{
  "model": "multi-label audio tagger",
  "dataset": "synthesised imitations of 52 everyday sounds, one a clip",
  "train_examples": 39062,
  "n_mels": 64,
  "hop_length": 160,
  "input": "log_mel",
  "spec_augment": true,
  "win_length": 512,
  "arch": "conformer",
  "norm": "rmsnorm",
  "hidden_act": "quick_gelu",
  "mlp_ratio": 6,
  "head_dim": 64,
  "fused_qkv": true,
  "qk_norm": false,
  "layer_scale_init": 0.01,
  "dropout": 0.05,
  "inner_norm": false,
  "subsampling": 2,
  "layers": 10,
  "width": 128,
  "positions": "learned",
  "kernel_size": 9,
  "num_labels": 68,
  "init": "trunc_normal_002",
  "residual_init": "none",
  "optimizer": "muon",
  "muon_scale": "match_rms_adamw",
  "learning_rate": 0.0071,
  "momentum": 0.98,
  "nesterov": true,
  "orthogonalizer": "newton_schulz_5",
  "adamw_lr_other_params": 0.00093,
  "max_grad_norm": 3.0,
  "max_steps": 20100,
  "batch_size": 64,
  "epochs": 32.9,
  "lr_schedule": "cosine_restarts",
  "final_lr_fraction": 0.1,
  "warmup_steps": 600,
  "weight_decay": 0.01,
  "adamw_weight_decay_other_params": 0.05
}
Rows from block 5 of a small multi-label audio tagger, named by matrix and row number. Rows with one number belong to one neuron. Each number is 128 + 32 x the weight over its row's rms, rounded and kept within 0 to 255. All counts start at 0. Numbers have three digits each.
After each neuron's rows are labels from the 100 clips, of 14976, where the neuron reaches its highest value: "responds to" is what is common among them; "loudest" is the band of the loudest frequency at the time of the peak. Only what is clearly more common there than usual is listed. The data: synthesised imitations of 52 everyday sounds, one a clip. In brackets: how many of the 100, against the usual share in percent.
# fc1: first MLP up (model.blocks.5.ff1.fc1.weight, 768x128), inputs 0-63
# fc2: first MLP down (model.blocks.5.ff1.fc2.weight, 128x768, transposed), outputs 0-63

fc1.213:111057065093062145128115123129138099110124128164170096097119143105157146135074126151105151110112112102120141120162114164152158126195174135118157134104102144054095130122155119118080145125128089
fc2.213:114113130176151163137166108155095144128058136115088119149156112132176114139094101126158192115151105096058107141099153127136095128147129142155136121123126115139184112123163173126098139127133185
responds to: laser zap (89 vs 2); machines and effects (89 vs 21.6)
loudest: 250 to 500 Hz (87 vs 11.1)

fc1.403:131143144154117123105110157116160100074066144095142131121139089137197112128092090188094142153123157103138124113119142133163129175065123116134165102119120133143138181083148133136128145107153107
fc2.403:151155083101113155236158106130193137213132156094121139092188156175107132142113167087133100136100091110096112121166083117153152153089108099135115086099157097116134181143164104148100160116124139
responds to: signals (48 vs 11.4); beeping (29 vs 2)
loudest: 2000 to 4000 Hz (51 vs 9); 1000 to 2000 Hz (42 vs 11.5)

fc1.492:115102123148165096135113164109118177158121189097122067151158080162156039128083131106157155160102137124111099103125154109153114184102151116137105151126122116112148074165162118095121179131073089
fc2.492:076087122175231139118122158086136160044121125132060170108136144128132121138119157148111118127113102148139141142131135113132164113123114156156142138149124198183109129152150198073085094084178194
responds to: quiet level (76 vs 29.3); people (48 vs 15.5); chatter (33 vs 1.8)
loudest: 500 to 1000 Hz (36 vs 15)

fc1.305:101118179099168131079081191098120136152059087165128139123125158144156114104117108050138160078158120131119096145127165141131070125050113143126105172113147143102166189153132165135109144125188134
fc2.305:141093152201104197145194110123120127131136138083084124110119141146174155105137062078204098154090171162176129137156184136109097113163088107136136089100152175148091075134139147167136147090176075
responds to: coin spinning (31 vs 1.9); crickets (29 vs 1.8)
loudest: 4000 to 8000 Hz (58 vs 12.3); 2000 to 4000 Hz (35 vs 9)

fc1.74:159085141121122125053101147136110160110136091138119155097169104082148123127099181131121139116168042084141140163113214136154116163103121111123127136179098149067112124076092148087120132156157136
fc2.74:179133101173146223103157189125095059111111063174151113106174100109085168126176151060124119124151159130149149196101160150137134097150076140153125143134124087135133165068135143116115131120126202
responds to: quiet level (64 vs 29.3); muffled (low-pass) (33 vs 11.6)
loudest: 250 to 500 Hz (42 vs 11.1)

fc1.133:142086103138124120166104143157074137083134168080154110148122163178100148154110145128101113154076102131142137078163159069065130150143190147167151117120057124049116125114098119138089134101129088
fc2.133:146100106097123139147086087136185136119064085122103112088137115121194167110130138208152098128175135095143157148120136083100153156195162113092127106111125147094180131107156088128190215043115133
responds to: signals (35 vs 11.4)
loudest: 4000 to 8000 Hz (59 vs 12.3)

fc1.568:052156137144130087092115114110152132127155142164126086161099138100199144049134111111104117189118123158230099153109149123171126156186119126147122145161158120140136144115168138189130113159151139
fc2.568:096100216142111124075071082111096178164170154164147104152104143105131148134141188147120136103119133119156178144133098139112172140048077109111194079133123110153121138136191121095109101169100165
responds to: car horn (33 vs 1.8); crying baby (29 vs 1.9)
loudest: 1000 to 2000 Hz (44 vs 11.5); 500 to 1000 Hz (35 vs 15)

fc1.635:097070148189137167133133137141128161108200138157130123189167171139132134075145184088130138122158164088114096171176087120183133146078156081195071119048112179129093081181165149157093117168148135
fc2.635:161100134218204112103157114234144198152179099118149089109110085064124139169126104081104127172124125095104104164100152122131161129071116121094117150126122166172129143123120054115117175135130142
responds to: machines and effects (56 vs 21.6); laser zap (53 vs 2)
loudest: 500 to 1000 Hz (64 vs 15)

fc1.410:079141142077125080146085120130175135161140115133149147111133104076087173066145108170130113136109097138137147150125145096153077181100120138067144188148122098140099104092151137176136177163118135
fc2.410:213083124131151133164116106206128085137115192173131111195163124098088167120121196052104141108134115134159082122121140091132150170116129132174150182132117175129104178157093143109112144125119129
responds to: animals (90 vs 15.3); crickets (69 vs 1.8)
loudest: 4000 to 8000 Hz (83 vs 12.3)

fc1.178:134079124111150098174101132137117093211164057137132175122120150164146151117130154170139105154084106118111146162156187099106074184115097131157128159128085116112140098142106082114128158053124107
fc2.178:123124099148166165115132131173140143177177151114156114118116110165145120126090113113109096144096250060136136185109174136104140152066103176122146101038141195153124170125104170179124157077068145
responds to: nature (51 vs 13.5); water drop (50 vs 2)
loudest: 1000 to 2000 Hz (53 vs 11.5)

fc1.220:138136160142135132149104180132164119134137094122166092109133117148183116086161116147182146115125043092124098116130133093169070144107087161154132175119129094134100176127117147159101113151130149
fc2.220:120079088150171080127123121148106100147132140054123072088169140169123197102096099144129171194187177134156127126096112149095125157190190160110172093141102123175123194144126117149158218121099170
responds to: bird chirping (97 vs 1.8); animals (97 vs 15.3)
loudest: 2000 to 4000 Hz (58 vs 9); 4000 to 8000 Hz (42 vs 12.3)

fc1.541:105113128106112142173098158110081096114154103140126119120182158132085140077106090151205125152128152135115124151124166167118083132132124193136104052063119146099152164159183122139148144129162076
fc2.541:145092118149141157194122107158114139117090108104176143147142134134154099157170125096136111149110108078134166144143125134176110090067118124137139247124117103136088124154192092147105138092145094
responds to: nature (48 vs 13.5); wind (43 vs 1.9)
loudest: 250 to 500 Hz (42 vs 11.1); 500 to 1000 Hz (41 vs 15)

fc1.48:151063128149087190088108130142144115104168112094108153137136152145151080161208113159154179131099126130123091125170127178152073155123090094080110125096118131114145110125136093071129109051119115
fc2.48:099102160154120172168116134093155128044155151088069142103131102139119122137108087096096158119054117118189100129126054126132132192116149126135173149196137137140100125095092126154057113200096171
responds to: muffled (low-pass) (49 vs 11.6); signals (44 vs 11.4); beeping (25 vs 2)
loudest: 500 to 1000 Hz (48 vs 15); 1000 to 2000 Hz (38 vs 11.5)

fc1.367:136128126091111084216104089166173105157134099164146100086095134153104119146133101109116087085124153101152065121093184124153105122149098142152126157158123148222114086106168090178163182079094149
fc2.367:099107151115102154168157178172068101165131058100179164081138096141141118172063130152119164112103136216119069171151091188089165109132187162140155154098132197136134087146141093110100114142156107
responds to: clipping (27 vs 8.2); text has "clipped" (27 vs 8.2); siren (25 vs 1.9)
loudest: 4000 to 8000 Hz (40 vs 12.3)

fc1.35:129150144105125123102108130090152164151148140079084166114138148151152156111184086077130114059137109161156162131108102182046115137090097102052095118109121128149115097150171135144104125178118103
fc2.35:146123112120098161081157144115099116078163140154121160084192139132115120133131094224101156116192118100151159146178123085155107098106108103167138112115140158168149202165055135113155144125116116
responds to: laser zap (36 vs 2); footsteps (32 vs 2.1)
loudest: 250 to 500 Hz (34 vs 11.1)

fc1.583:125084145146127119131092132095166102082094132133124177127097147114116113090125110179134203080128126130087192136144132168073168159126157164106126101149169123107075150168186216124083138084083087
fc2.583:139058153171069218082149187119087116096078138096130141104191156103109109100169123096100124132163158056085135060104102166116123163146139138123128052118128163104143176116146129149174127115141171
responds to: thin (high-pass) (31 vs 11.3)
loudest: 2000 to 4000 Hz (30 vs 9)

fc1.163:105114142128116132140124163116154109159064125146132133120095158145187173141101147110166209134097054073096160172111095166126155103157110131088115117132202055155130064089170229121116147073118128
fc2.163:141169136133103145163153102132160132121099155161117166075093165091141161183115184155110068075086114147118134160140172088182173149106146083164146159141126156092193061106067135085119114122128127
responds to: people (67 vs 15.5); chatter (51 vs 1.8); thin (high-pass) (51 vs 11.3)
loudest: 250 to 500 Hz (38 vs 11.1)

fc1.224:133118083129140176216140119082143093132181115134047144123101163160137121126151084180140136107147195094149163123145134115153081108145191121131120133123147166140165099143175202130117096146124116
fc2.224:094127127214158170100143075091132175090173072151154088176170116095131131135087057173111040147102114140176076069120178152116156173099136124104096108124109153180117145124093136152104144083154099
responds to: signals (40 vs 11.4); muffled (low-pass) (37 vs 11.6); chatter (29 vs 1.8)
loudest: 500 to 1000 Hz (73 vs 15)

fc1.128:138098185127118133138132048096108103123157126116147126141165164079196126134058097117140110181073164178108169135103125159099152175167079088113140102153117115087110156054174091111118155101079147
fc2.128:072094130122147095151132104165176136181162163118141140174157137175093142148124149120146126133133125128101104135103105138094056156152146146085145121136139119115062175128105089107125135095103126
responds to: bird chirping (74 vs 1.8); animals (74 vs 15.3)
loudest: 2000 to 4000 Hz (72 vs 9)

fc1.400:108043108111111135144115146072124173186086113112074093073070111105108094108157089108146115135155094137146102133194157127078104135137157161053120139171144135133149089139121167147107144152066126
fc2.400:156139130140134113172145075173131146120164167131114120115084125141184127110147173182175134135146174097112149126145184108089085113148087103039095160097088132122083137132098121096126053163141076
responds to: laser zap (70 vs 2); machines and effects (70 vs 21.6)
loudest: 500 to 1000 Hz (79 vs 15)

fc1.512:136135163130075102149130147159116108130135081119095171118112107059105102135117055129138126054121125163176124147125129123128113172124149073166129138139156142142102136143178140109039197161122117
fc2.512:096110085224129146090162136139102115153112163201120094105138130114133106189152079094094157123147126141151111138102135120157102088112157114129121133122152129161092105122076051118186136154144082
responds to: mains hum (42 vs 12.8); people (40 vs 15.5)
loudest: 250 to 500 Hz (40 vs 11.1)

fc1.337:163158115092089131120119155090159059122171118103137056091139131085124126092086108133156123097059130129117094168155130092098115157062104131110125091119172143066142098149183138117079104088090073
fc2.337:167125163171084087115079084135114154213144100146083102102094086144158118100099135081152117103185132108077096119127145099138114131176165085161175136145064115102103178106115148126172114133197101
responds to: applause (37 vs 1.9); coin spinning (34 vs 1.9)
loudest: 1000 to 2000 Hz (37 vs 11.5); 2000 to 4000 Hz (28 vs 9)

fc1.520:137129097061194119137158082110098140153145183129139098134156117130169134176114132128168090145171133158162129116115133104121151161132137148142090022115141116199163132116092104149124156048096145
fc2.520:144122124053141113134120100156124120172116071194151106144129100090108102069158154077161180151124144115130191119118152159104107117143121068121118135184145153138156122177143132163126148136205192
responds to: knocking (40 vs 1.9); church bell (36 vs 1.8)
loudest: 250 to 500 Hz (30 vs 11.1)

fc1.554:170099125095118145106125148100049089081161119134192122125108073057193112133052075141132082147126067102087123093137156156093072154099114195116116111086191130125155119120115109125141112087142115
fc2.554:060130157173125099085129142149125175093154165139107142161151123153137123095132173091144202137174130136122109107090125170182161066184078153139174093100189157094141104178136127120119178109116077
responds to: animals (40 vs 15.3); crying baby (27 vs 1.9)
loudest: 2000 to 4000 Hz (31 vs 9)

fc1.553:124117107080161101171135138092107159183137131178112124123095121115116135075144105190131132191120160160146159126144141118123217120115112173117115096222169125147147112173181131125114129154081118
fc2.553:211168109202101106082163084069142128089097132183128119179147086108097136159117104146096094159118084112170134108107137172167132189101151096124089099100108107154079132191090128090099165200077184
responds to: coin spinning (29 vs 1.9)
loudest: 500 to 1000 Hz (44 vs 15)

fc1.115:116123135113120072145107174158105173105195067149212100144107147095114181093144126125099175142154183128127147171125148106145121111116140170130115132133198094138107132129180097131102115129091093
fc2.115:139168105130172140169113083097168099175113151099150122144147136115138148048137153080146143112082079108127137060102102124128130095095118136154121044072162113154090151127072115092087062125158165
responds to: muffled (low-pass) (58 vs 11.6); people (48 vs 15.5); mains hum (39 vs 12.8)
loudest: 500 to 1000 Hz (34 vs 15); 1000 to 2000 Hz (29 vs 11.5)

fc1.637:145065141105097086133152064140146078151162085186132141101052165108093102137132159133157147127140145082166145087099140135158055129119111132092133114084145146111129118095147122116087169140121113
fc2.637:158080123089155175105131116171159152159120109106153143178052060178171188132078094096203152192133122138081114160097122137145155145165117107143125093085101091138174139062146137084159090111127130
responds to: machines and effects (47 vs 21.6); people (35 vs 15.5); engine (30 vs 2.1)
loudest: 250 to 500 Hz (44 vs 11.1)

fc1.318:139135137123121132120127093086152113093062124089116170151128163129120161093044072134102097113139159150103095139116144129142133167084137115052069090137124159097042112147128108118094143139118165
fc2.318:153167079160113080131154131127148234135175105088118143101158132184131126139161177128139110166111164114116122147126171161121119128099155122081137127144133126148153134119151146137167120188149090
responds to: pink noise (33 vs 12.1)
loudest: 250 to 500 Hz (27 vs 11.1)

fc1.664:166126170091163096119122136131190180125141094090108173079136138182113159113163156131137142100118110069133155130103227131148106189056103187098068109147145162131194121146182133130097185107124131
fc2.664:082109146094128110148135181130093134082124121149174084122140105161151069188167127149131181181128090138085099149145133125158095139143120121067139096085109171125129113156161155176179097142221138
responds to: glass breaking (34 vs 2); fire crackling (33 vs 2)
loudest: 4000 to 8000 Hz (39 vs 12.3)

fc1.716:155152140102175108120121090142110169192147115169055185109152157122125116104129146098126152079122055156125131173183091159150088175130056127095126099164071126145116113113112141106128094076077095
fc2.716:079155084152152148146182132111125130116127167177066078125154118117115165115134114092155189170165133062134139109125127123165132126102158108088130065125150164138138098131104151094089134118112108
responds to: laser zap (27 vs 2)
loudest: 500 to 1000 Hz (46 vs 15)

fc1.464:101154141129129156097138087093146173099103153119108139084204170148125101134120109134128128169109092196156106141098133097138149190106072074103117134120136097134144127213134119099140168152092120
fc2.464:114124117104158131119111052181113136072104129168159161121109124103128167165092095142109124136132112104119164174091186164146103098155129148143182096159110133161180106106062184157108140159117121
responds to: household (65 vs 19); doorbell (42 vs 1.9)
loudest: 500 to 1000 Hz (40 vs 15); 2000 to 4000 Hz (27 vs 9)

fc1.297:149150113107116095136186080053161109133108159115089156098110122152144089109132131077135125118074130173106145089077143188160100123114148056133094121179098144151118116161166107176138153148106103
fc2.297:131171128106188079107214133147118115128132195116174140187172125111175130092163094181122164130106147125157088133116153156140057120079159137208168112152111128111114137160157158190087118163110153
responds to: applause (33 vs 1.9)
loudest: 2000 to 4000 Hz (31 vs 9)

fc1.675:092088112108128190180170130135190100146152061109109206176149136185145147081130134177151138116142126160059178205095084140121128119149142156139055146137162185167165142136114135170100104146126094
fc2.675:073094100114120099081081075130125098122159146118128087127183104075108180105142160132207168175189116109178140113159109121069139124083127171135155105206137140113117115168141113099137095178086153
responds to: muffled (low-pass) (51 vs 11.6); people (38 vs 15.5); applause (28 vs 1.9)
loudest: 1000 to 2000 Hz (50 vs 11.5); 2000 to 4000 Hz (25 vs 9)

fc1.46:151119149206160147133106135092104100110086127106112143080158142105142168146188148204143123103182128094143171179057132091130162138112164129109150115148097131153101133197144168112125122201109157
fc2.46:089163114151096165043133145150085147138065176121113142160115172109101073141121129137140075128125120166152107133156105098098118075147117186153105161115112156144097164070165113182161197173111117
responds to: quiet level (68 vs 29.3); group: animals (37 vs 15.3); white noise (34 vs 12.3)
loudest: 500 to 1000 Hz (38 vs 15)

fc1.147:064086118158101073046160105146171122072128072145085117089145053156105138139114134170166097118159091159099129154150105148106160136166060120101146168101098067131119130129100037103168116098137133
fc2.147:102135081129130115159145084129130116090160129195053119072091076104145088109099113115135148071151070132080125091141157098119148129098117116125130172088110104147152144154128087160193152162152115
responds to: siren (88 vs 1.9); signals (88 vs 11.4)
loudest: 500 to 1000 Hz (97 vs 15)

fc1.30:132125157151132157106197130107132144085156167104100138106156106190134104128160155171119113162085131155122165154117156102150148119119038163150057143146125180125117064155157117088120191117164088
fc2.30:148129116117189105112091147067114151037114162060184073135109155151181113141118123123162100148116083137121146167173097093116148134127173104158140169127169137149122120169082082124172072070173102
responds to: beeping (33 vs 2); water drop (27 vs 2)
loudest: 1000 to 2000 Hz (61 vs 11.5)

fc1.58:100158087149135143130131033104137154162186063151125167117125150078144119079120108085110109102121124122119115186188103080102077140102150200159132124136109092134123121207132192127048096087138128
fc2.58:126129137160134124155105141107090132142100213081153075109122131141126077089129127137128194165123112116167071126130190197077117119118097147114063127161079145148104126133146087149166142181067123
responds to: white noise (47 vs 12.3)
loudest: 4000 to 8000 Hz (83 vs 12.3)

fc1.326:101102154145141115097128181084129112109067094118103160151087143159111079143140113135097105141126143154146165119120131076085143129186157117084172115161099132152077149139110175180098153112086165
fc2.326:134157188088167073137122070136166149113105056133186184135071152194114188093104112113174127135224114104170106096141187121185154126113155113143092119146121149190180155147148132143167116152146171
responds to: signals (64 vs 11.4); whistle (54 vs 2)
loudest: 2000 to 4000 Hz (96 vs 9)

fc1.672:135067131164106105122152118149059150088067123128141088089113181127143127121155149177110171184161093180089174099166141121101101138087100057112138138127078143083117114145116148209133141095147143
fc2.672:082153161115136109097134124096195073109131157139086188186056102125181154120110118104114132118064121149113153167072175124164160095170077101116099097146124173145130136121163172119104128125141128
responds to: spray hiss (61 vs 1.8); zipper (28 vs 1.9)
loudest: 4000 to 8000 Hz (95 vs 12.3)

fc1.15:137144109147063084149113131061043100129135177130109081106097119099133154135115191090160122122042127122139118148145210141181157150083090100089117154086093209118122136078113061118156133117104107
fc2.15:128097219163174130167209054121136110058155100068143176140134181121125102172109110129138106170145159138121110145142156170134151138144169109167124138193155090130147140117143083116177079111162149
responds to: household (66 vs 19); glass breaking (40 vs 2)
loudest: 4000 to 8000 Hz (64 vs 12.3); 2000 to 4000 Hz (26 vs 9)

fc1.473:104075102105118151100163066099134104150116127160171116088136139097153156050116162039152145142097080145099150142114133135063140105098170121149134159120123130097127140121119100135148134115071133
fc2.473:167114125195137080124165110153097138089098162130105137175121135135113129105112181160111105178121111085217104119119051145130067128117133165146153130166143136121096132153139157071204106102146205
responds to: spray hiss (53 vs 1.8); machines and effects (53 vs 21.6)
loudest: 4000 to 8000 Hz (92 vs 12.3)

fc1.519:090112090121116137130154101108132144176188085129118144187109156126120137147139140153170052118161086090112079062099125088179141113132137171124108138222156161172167060143161142145124184139141136
fc2.519:087103111127127126106092140152109080091164144171103105146164100162147111184170175111132120102143090150141126119099097150128148154112161156102094160122134198161115121136122117140176115127181123
responds to: animals (47 vs 15.3)
loudest: 250 to 500 Hz (30 vs 11.1)

fc1.616:104151073083098111146155128178128150085142118054159173075195117099113148090132161150099177142195061164095144126130112214111137138138092176155095184103109091159128165112132091128152163113176057
fc2.616:174130157090178177134146134118109131090139172112089128172100127187107134118114117137103126115138239125125128123171141118071128145115113156112148134111106107110145162095092086075111195188135136
responds to: white noise (62 vs 12.3); people (40 vs 15.5)
loudest: 4000 to 8000 Hz (57 vs 12.3)

fc1.656:043144150039071153157119112121162151185200119117109146130133100089154140085091117136149139103124103159113094100089182113134192145133174171082094121139070113144087074167126131134112105119132101
fc2.656:159134126109102062090129048144088115113128187134114160122147116122111197124131109129090138115176102106117164180099102066133188086129107158137172122099140102056106108124047175131143114154094123
responds to: siren (65 vs 1.9); signals (65 vs 11.4); laser zap (29 vs 2)
loudest: 500 to 1000 Hz (94 vs 15)

fc1.505:167130170089113140145119116100098145135129119101084101125103151118152148182137122114102162148098086108118106147157115108084126046137115101150078123152161117092136100080131180144118116125100075
fc2.505:190106131116124124129153111137150128130091079139087096131115146157112105129157108111073134142190166176110093064087105098119121156145132048111178158105137150119107145088136107112135158211135127
responds to: white noise (58 vs 12.3); thin (high-pass) (48 vs 11.3)
loudest: 4000 to 8000 Hz (49 vs 12.3)

fc1.644:133160118117096152132132123100088151120142136116100143033149155121100097090060132097116102124119066163105112138128094187138137124128088174116137155102154115103162159108141164139091185143056084
fc2.644:148154154123149130145136146136139136170139081141110114108127123121079153056131184118081062132105141129062062133165075154119065117208176107198130078121149174159120117116133102109117191123174158
responds to: mains hum (55 vs 12.8); group: animals (40 vs 15.3); crickets (28 vs 1.8)
loudest: 4000 to 8000 Hz (53 vs 12.3)

fc1.380:110135131116145063094091126056096139129072078147160111137120172200131093158134091136182135120116151208163201119069134100083169086147135105162101099129101113100163118145160128148132117164078108
fc2.380:088117104130152129100088106138139087123130102097146171115167123179107150128146108177136165158097171162218133181150160118129133113144078144134129166051115147126154165113148099156110158138109072
responds to: people (50 vs 15.5); stream (31 vs 1.8); chatter (30 vs 1.8)
loudest: 500 to 1000 Hz (42 vs 15); 250 to 500 Hz (35 vs 11.1)

fc1.144:053144147156169142165105118119091070109118147139136195086112133081103085123140128119141104085142110067123133114132114170129098139123092113057157128167127130068036155101183136112118111071103136
fc2.144:157132133153119081136087203121127147143141113160131138143110124139107170124162142149151183109156108097204105171069108107107140098144191056110121112110150122162132141175081118148157106116118082
responds to: bird chirping (40 vs 1.8); clock ticking (29 vs 1.9)
loudest: 2000 to 4000 Hz (41 vs 9)

fc1.706:125088138149168139115169188133161117117106113202125099187099144150134051167142058131135101142159108128120156169187137122116069190085128118125093141084120102094100101050068123081105098150145156
fc2.706:128124162115108124100097120137167081127114119244115109153178102150132128050131114165151131068165188189154108086133111091149100126157110121098107170167119156136117137149109115126128126139102052
responds to: nature (34 vs 13.5); stream (32 vs 1.8); helicopter (31 vs 2.2)
loudest: 1000 to 2000 Hz (42 vs 11.5)

fc1.162:071116136121167147105116145087139097104114068162117143046093111085123189093077114127077105091095140127086132112132150195077107164129131132107126136131176150158101129120125106133144130092078121
fc2.162:114151092177136096149158140158162209113129098152141149136172111089097125113128133132134127124053109109130089074169126137142112118130130114078129096069136148146101127140114119081155086112153064
responds to: coin spinning (46 vs 1.9); rain (39 vs 1.9)
loudest: 4000 to 8000 Hz (64 vs 12.3); 2000 to 4000 Hz (30 vs 9)

fc1.662:061097125144104159113098093131104149135158151131130088135122089103103100070089110182138164110078081112145118086199182131158068129057169158140108154083063116113125143155103102101126126086109136
fc2.662:119084104155130149156138116080113123142100135069123141074121103179050120148107111201082106146156137119068135050132128115159103143142155086167118191123071082135149120153139129097145194143100124
responds to: machines and effects (48 vs 21.6); laser zap (46 vs 2)
loudest: 500 to 1000 Hz (50 vs 15)

fc1.152:079117115111136131117151091088138086135156130082086129152124109104138164087106103085152099144140068097097147065125103110168111153173180134122118161106101178142182106143169121105090134203188108
fc2.152:103101133088148187105128134158140059180139130112162154140070145109119155178161092097159095064110143089139134159099170137087052139126146136105198117122153109074083083142161125125153084124081137
responds to: chatter (43 vs 1.8); laser zap (38 vs 2)
loudest: 250 to 500 Hz (47 vs 11.1); 500 to 1000 Hz (42 vs 15)

fc1.576:135149108114101160107152068169111126106109089194094177105124144053193063156141129137124137177095107171116128150133133130054124096113113172094123131107145138085122074113107206138113096126161144
fc2.576:110108107160152108167128165182118187135138210151123093192094152082086094129168126103132129145107176104125115139118130138177167114158140160116161105091091078076131097100187104125087155129099136
responds to: thin (high-pass) (35 vs 11.3); people (34 vs 15.5)
loudest: 1000 to 2000 Hz (43 vs 11.5)

fc1.351:160135115088098106157085113112204127093146088120179171066155150112174068133090083130123058157196145078134124086104176116105094140119128134143138153177155152123106117037169142104138112132137138
fc2.351:139131103172117129162078146123090136073123176140149145172099062139147121165127106133096140227159143218177070135159106123122138109126107137156113166127085131080155034134063114130152152088090113
responds to: quiet level (65 vs 29.3); muffled (low-pass) (59 vs 11.6); animals (37 vs 15.3)
loudest: 500 to 1000 Hz (34 vs 15)

fc1.24:171131106115107056128155114149133142181101167141164118149185132094133146157084153144149117105153132110109215077137192096112105129087173089067106094133116104135138109101079167071136120094110088
fc2.24:162127092159134143151128173123124121105158040111146141114092120084146138127186157134195106099104143122167054123127169090126172134173095149114138123053155119088068107104106174124113147177113104
responds to: household (77 vs 19); mains hum (52 vs 12.8); sound: doorbell (25 vs 1.9)
loudest: 500 to 1000 Hz (33 vs 15)

fc1.235:143132168099076115097129145104074094109149133150124117112180055104104137149111147108136084170097125145076120156122121130128119121103173109085134114102145118103099052118113163126125113154141105
fc2.235:139156138146093131175135132105154184125122140096162097113156073168188126069165134115155144110108122124145146142086123164140208120099147136125088146081144149077129118094088110156124120141129128
responds to: applause (30 vs 1.9); typing (25 vs 1.9)
loudest: 1000 to 2000 Hz (33 vs 11.5)

fc1.57:082138159089114151096147097132128167135116097116122179117100152145120148133098156131132094099125134104121125112140138098118107125089174062142116089115107117171076161156109050082124175097130139
fc2.57:095114118121134095092117128135123125149113103136098156157123157132128161147122142103073116147155168097181148196118117152122129115118124127070121114162097173111091151201158057143183121122147164
responds to: mains hum (35 vs 12.8)
loudest: 250 to 500 Hz (30 vs 11.1)

fc1.200:070076132118131104087107090094117163150181124099100112101183109093073073087153083071186154147091100108150148153094157167147089152115126136119144136100191183143111150148131146107103169159093114
fc2.200:131165154126181083059094121092126169118115098147119115114137084132178184145144103103173156145139142142143204059158139101196149113061153091177136162128188134131174125161116164101151124140051116
responds to: knocking (28 vs 1.9)
loudest: 250 to 500 Hz (41 vs 11.1)

fc1.509:054165125076133146155118123131058139095128098070110131132126093162104150143143057140134113116156119088122192161138155120119108163088123129182145090130185129170141159166139127109136130148085118
fc2.509:166129135096171133143088094068116117138140174120123138145143123101161154089182113182100169080107139147153062088132128093178140144147119154125150139189105138099146157205108103149180132080162102
responds to: nature (92 vs 13.5); water drop (68 vs 2)
loudest: 1000 to 2000 Hz (84 vs 11.5)

fc1.417:130202145158152109130129095053151140108129091183058190132140118084144141084077139167166125155158150148135088139200120153130096124123145106073129103137111087128121119116139058168134148136124108
fc2.417:111155104158146113073114183098124137095087167112187119159158196124134135132128122122100084114092094159130100176131184110070169127178128171199129164189141092122133077099114082110108152070090141
responds to: spray hiss (56 vs 1.8); zipper (33 vs 1.9)
loudest: 4000 to 8000 Hz (97 vs 12.3)

fc1.138:102125134078089094149088135091050132133124168134096174120127093084150146119133136112140153140089083113117120161095133050109104103110124153100134079174112130162135148213148145143096084169130089
fc2.138:170119065159161103116133115112105170095145076093164173168166084108131188134110128169133177094139049099147167114194138180069157122176146148112134125132107136121106127108100080159081111195081128
responds to: white noise (55 vs 12.3); pink noise (37 vs 12.1)
loudest: 4000 to 8000 Hz (39 vs 12.3)